config = dict(
    time_shift_ms=50,
    win_length=512,
    targets=['scale'],
    stem='single',
)
Rows from block 3 of a small audio embedding model, named by matrix and row number. Rows with one number belong to one channel. Each number is 500 + 40 x the weight over its row's rms, rounded and kept within 0 to 999. All counts start at 0. Numbers have three digits each.
After each channel's rows are labels from the 100 clips, of 14848, where the channel reaches its highest value: "loudest band" is the band of the loudest frequency at the time of the peak; "responds to" is what is common among them. Only what is clearly more common there than usual is listed. The data: melodies that start on their tonic, played by one synthesised instrument.
# convs1: first pointwise conv (model.blocks.3.convs.1.weight, 240x240x1), inputs 0-79
# convs3: second pointwise conv (model.blocks.3.convs.3.weight, 240x240x1, transposed), outputs 0-79

convs1.238:537489505523605511519503505442451520535432571410470484501491507464523468480442521456493465438518548445594510534505494463503516446446497495376498488500495575551439545450500500495505522514510505474510498499492429492485446459543462511610481506
convs3.238:464359531547524496476554522525508496560475525503501500427507524444488509575494472483551485535457533455514522521446557563568517588460504504487507461471482499555477468486483592439496459555499499480502530525505435439526450498474539447514480473
loudest band: 1000 to 2000 Hz
responds to: the note F#; the note C

convs1.63:450535440521516513580539512605498522437514534525503499572528475546459513523444516499457497493510513550560547428472448489463436415512558506580505536509473540497477472495510499464584603521466506453495564469452458480497403543497572506488527467
convs3.63:475524512530511519508476501391519446506501468504499495516555501463569525450551582438508498509489550456503536458537482569460498499550469580477549504512502523493475491559510516513508532540544504565500505410550501363508490556490525519510525541
loudest band: 1000 to 2000 Hz
responds to: the note D#; square lead; tonic: D#

convs1.61:515538443531507498548501454472527501515515506488453483455538521519463571504511558649519519514507529483504491493470469491522582497557449410486536455480627472495453539559642519490524464499529398575543469454525459544551516531474548520493621501
convs3.61:511555478521560548538448497503521516487492610517540535420499512523499537482531499662485532484455467473497505528459485558539485532481586389516436509526551451469511546569446554466481585519449608421471532444507528553517486480499499524460495483
loudest band: 250 to 500 Hz
responds to: the note G#; the note C#; the note A#; pace: fast

convs1.153:530504441527489448451502561445440525488567528509580511537503552488390495515505492508441460521487490518435502445513472514517552501473524522426565455483495495519442462519526535504589523502528523528510580500501462463499490464491543437544499509
convs3.153:522460579504552549459509547537528478510416504549537495488495492496505472532440548489531479380503469453466494421509463517480461592464529511517518538492493561444525473525440512394585462562427510459514634507485411476545498515451494483483528568
loudest band: 500 to 1000 Hz
responds to: the note C; vibraphone-like; tonic: C

convs1.150:503508443476505517516508517493508470518558472528510528453494527490499500521539495438474490441463608501518522506497490439295487502509542466555495477530484543543523606526501532564530446501502500457439531504530472539499489555506517501493503453
convs3.150:495427475450516506443432440509536492508485497507464535446511499519520506462472487514517505515518451556492505457462526523540493486469522509534462487475512457594363457484501540482500433552496488443438528496505503524412457496503493493512465490
loudest band: 4000 to 8000 Hz
responds to: bass guitar-like

convs1.195:475527548481432548487455454471554514530431472484540460482451493493509445460500539424488463517511455469552524524498545558477457458575452576486498481508469508477519480453493501578456547491502544493479499449503502482446521469525496505476538420
convs3.195:499460531531532483529522569510495482481485492477559459479489505549503530500524555534509473462560478506475525477472484557505430531494492537473510454521485534500479505510494475505493516494459537503508518553523442559503490452498486520507503476
loudest band: 500 to 1000 Hz
responds to: the note F#; tonic: F#

convs1.8:506538531513464502454529566465485490570523501499465453547485501546463487453476476493428495514439502540505504460483452451561456499497493505491465539473523506487376521499566506544498504532483435446508509466472470519476522562507448531528564489
convs3.8:540502520458446554459479536500496442500522515501495476467526508483515492512494511517501387475530455484523523583546505467533502464528499523474409502542486497518491440512435532535456483490539483472499479573422499449537500479495472444527411558
loudest band: 1000 to 2000 Hz
responds to: the note A#; the note D#; tonic: A#

convs1.176:469511496498483537409506471509444464497476558463508489477480526525423490473421487517509447591466618471560502408492463416483481527505444404540496511527506550449549499558519424486465521522504513576478456512506467527533524521500486504544449495
convs3.176:531501503511503578514562564497498474491463517495566500500468526477508475564491580532484481498478436467506487505476428510441577494537526558453498465475508550494502500476539542487500492451500483465498471341510534540558490409555507476572496469
loudest band: 500 to 1000 Hz
responds to: the note E; the note A; sine tone

convs1.75:460529501469452581487514524440546505408433528490537476432533513534589496512457508498541495519512521490480444568458565516465512538493463493466544497573518504491416540510458529510497507504461506490453569495487508491479492490536503550465559457
convs3.75:565509500491559537498508449519522499526565529448492498520526520514486463509530391467518535534549477500445521508476462571512567431484488434490544492513433516494513495518470475484501523556414488541459436614553417499470587499525532490521500508
loudest band: 500 to 1000 Hz
responds to: the note G#

convs1.3:382514435510491506532527513488481500525574477524527574443531504559480531482520456578480425527489500503532521544482515555581535575485446521492487553455467497493534503503504470488491485493507476536570496441569476550548503528444534462529522532
convs3.3:446471554462470519541470476489491475458520507498508449497466513571564468507490547451536561446510517461457484487467439537489495494460480518520437525512517536506489461416464491460482483488478510454407496457462484541484528457489443522540496480
loudest band: 500 to 1000 Hz
responds to: the note D; the note C; tonic: D

convs1.173:548422451553461513412489443481484544498461470510441493422512567506474517567575517527470471590495464498544517504421517506579508441549432549553613473511487528505543486488482520503496506488455467468548598519474513502494456520486465521497501489
convs3.173:540434454468483498435511406516470512552499529518459539520465539508496515463512512496511629517502555504418520483493532506468482474496564463519486499542519517456481509469428518503500481499524491468462570488507495554532478506495462578501497522
loudest band: 500 to 1000 Hz
responds to: the note F#; the note C#; tonic: F#

convs1.151:474497541492534547526488523519495495485403532569472505432502548568525503545487500487481499504553508514558517514496500516451497492500444498504495455448491601436561405498516578479559498548467536504509509547524532546514528513504617511460481571
convs3.151:536421521481485514519524438514482528527509387491485555504481528549498491495525488509544478493483516501495471491506479537438601489517484481490545459559501472477474500474504653476484442589546491499507470478549489534544475529535537522519569466
loudest band: 1000 to 2000 Hz
responds to: the note F; the note D

convs1.234:448506543541517438457515545532508500561469527503436629479516485563530539504548508507514458499529479485459531526487499457524497507497512473442543530458520488507502496517504497532602532495464522495488499478476537498460485447518468473514450524
convs3.234:527508395555503528410471496493487495475476488512517432501454453562497518491579465469539432523539593533463464536505478440467486498538501426502514461501483488525491485519543534447480510540585523458497471521493512530479490518487560553525547528
loudest band: 1000 to 2000 Hz
responds to: the note E; the note B; square lead; tonic: E

convs1.144:459543522512485541445439515503534459480433510484488512466543511525542561488501589414518508491403533466500541515443520487384465486510458528429479545464462668489459582520477511525525531540563538489455504550528527554479523502529481461499508543
convs3.144:523476506459461501554538486454484526489459431479464523531510527458451551525571480487502494567493501499504535549565533495532522529446471425490498452545441526503547583536540545502455608542480490524528518494475521501540549537497422502481515544
loudest band: 4000 to 8000 Hz
responds to: bell-like

convs1.220:483408424529543438518495423484465476540561511503428499469502458559577524457516455513494480467558494530508511478502486494484479506521426546481538413437513548502472497546513445501494471466511498469488468526451436502539446532518476495495517429
convs3.220:460533446511455489503579501467391536504431545437493544552441472507459511477462531541477564496507510502491486540487503514486540395456551428521480424475494469462614503521493499489492556460555491503470496439474517475531532532532574502516507477
loudest band: 1000 to 2000 Hz
responds to: the note B; the note E

convs1.221:502437478466556485524508486479409503535430523515507479438504463529535506505505504484514492539481520498509519511494484513524512439486447518480535478469477596534509490501569529559502520503433522514485494562567584451455508516583544516521478492
convs3.221:439483603508495487512585522497464528513497419492495461594474509453488492452512472523483464550438499478498486511499546532559530528555540472412438499577494571476580434534542461501470488413528501521394500542512498439521511555537498540443494499
loudest band: 1000 to 2000 Hz
responds to: the note C; the note G; tonic: C

convs1.17:471502478516460506505468448472521521457496473526496534524539478391488474554585483479495479514452492489479574604533529516509511572427476477559480392500491506513531550588472539496377531496513468477539488526502510468485573465502475534429478470
convs3.17:420467465507488494553532476432511529539543514486520497538482528582527473499484543540509546454523452548573448441446518511473502480497559434533485504445523466533498399526498511554589421496543453492475489486465530508513497491480467473525532517
loudest band: 1000 to 2000 Hz
responds to: the note B; the note G#

convs1.0:415343528518406542502581506453529543483500518537500495523509514475528506497440450478583507457503512604481535557498532454489474467520489511463553435469506503500495558471499514516419584537505501463466536473407594457479505505507498453487587515
convs3.0:518494510525390504471563485499477537459462521483498502541528501494491500515495541464500438472516478518460559468554496529507476508520516464504474564500545403504464473503514509518514502534490478500496480517515518595498470467516469513487506452
loudest band: 1000 to 2000 Hz
responds to: pace: fast

convs1.178:404489471496478493536480528496471482549536405502502491555433489483489550461447511553454452460497475458512497542497553577518514547495536551502444423554498495526495489484497567439463531540536501482516590457565531396486582529421491505522517546
convs3.178:381493508537420488503414432455564459443478506482515500563527518505462460516418488473488529514506493520456542514519491419487507599504473442510495502443472474507525436509473501452549526497488499524572507554524530443532485693536493519501454420
loudest band: 1000 to 2000 Hz
responds to: the note D; tonic: D

convs1.46:539521504479487549522480497492523575544534515487493458551463490467560484491415464457494422495500463505501498475530484491512512435584547472521499394461664497523526503448481473478525498520502531580571550478505526501496670523535517529465464485
convs3.46:508489503462470519467537484508497526500511567501510469514601481508488472482504520511464504460512491483454491489489479494500509496580449457519516606530305529509539506524499511509546466459491525500512456468497437413491449478488468569481600462
loudest band: 1000 to 2000 Hz
responds to: the note C#; the note G#; organ-like

convs1.187:522524496478512441497561463481495676473555475483537527535537519480466502566496494465451610483552484443469525574531442490491515469516511425497515515557540512513531500472518426549514519584565511524512521489504509462469526507516515460514527466
convs3.187:450576492550489530475464464492493509533468522507478482507577536482426552529517476526496333530483538446511538590511531483545486507583459558493522498442524489562486492540609488481482493542395501459466458444463477464520474507509504484436461588
loudest band: 1000 to 2000 Hz
responds to: the note F#; the note C#; tonic: F#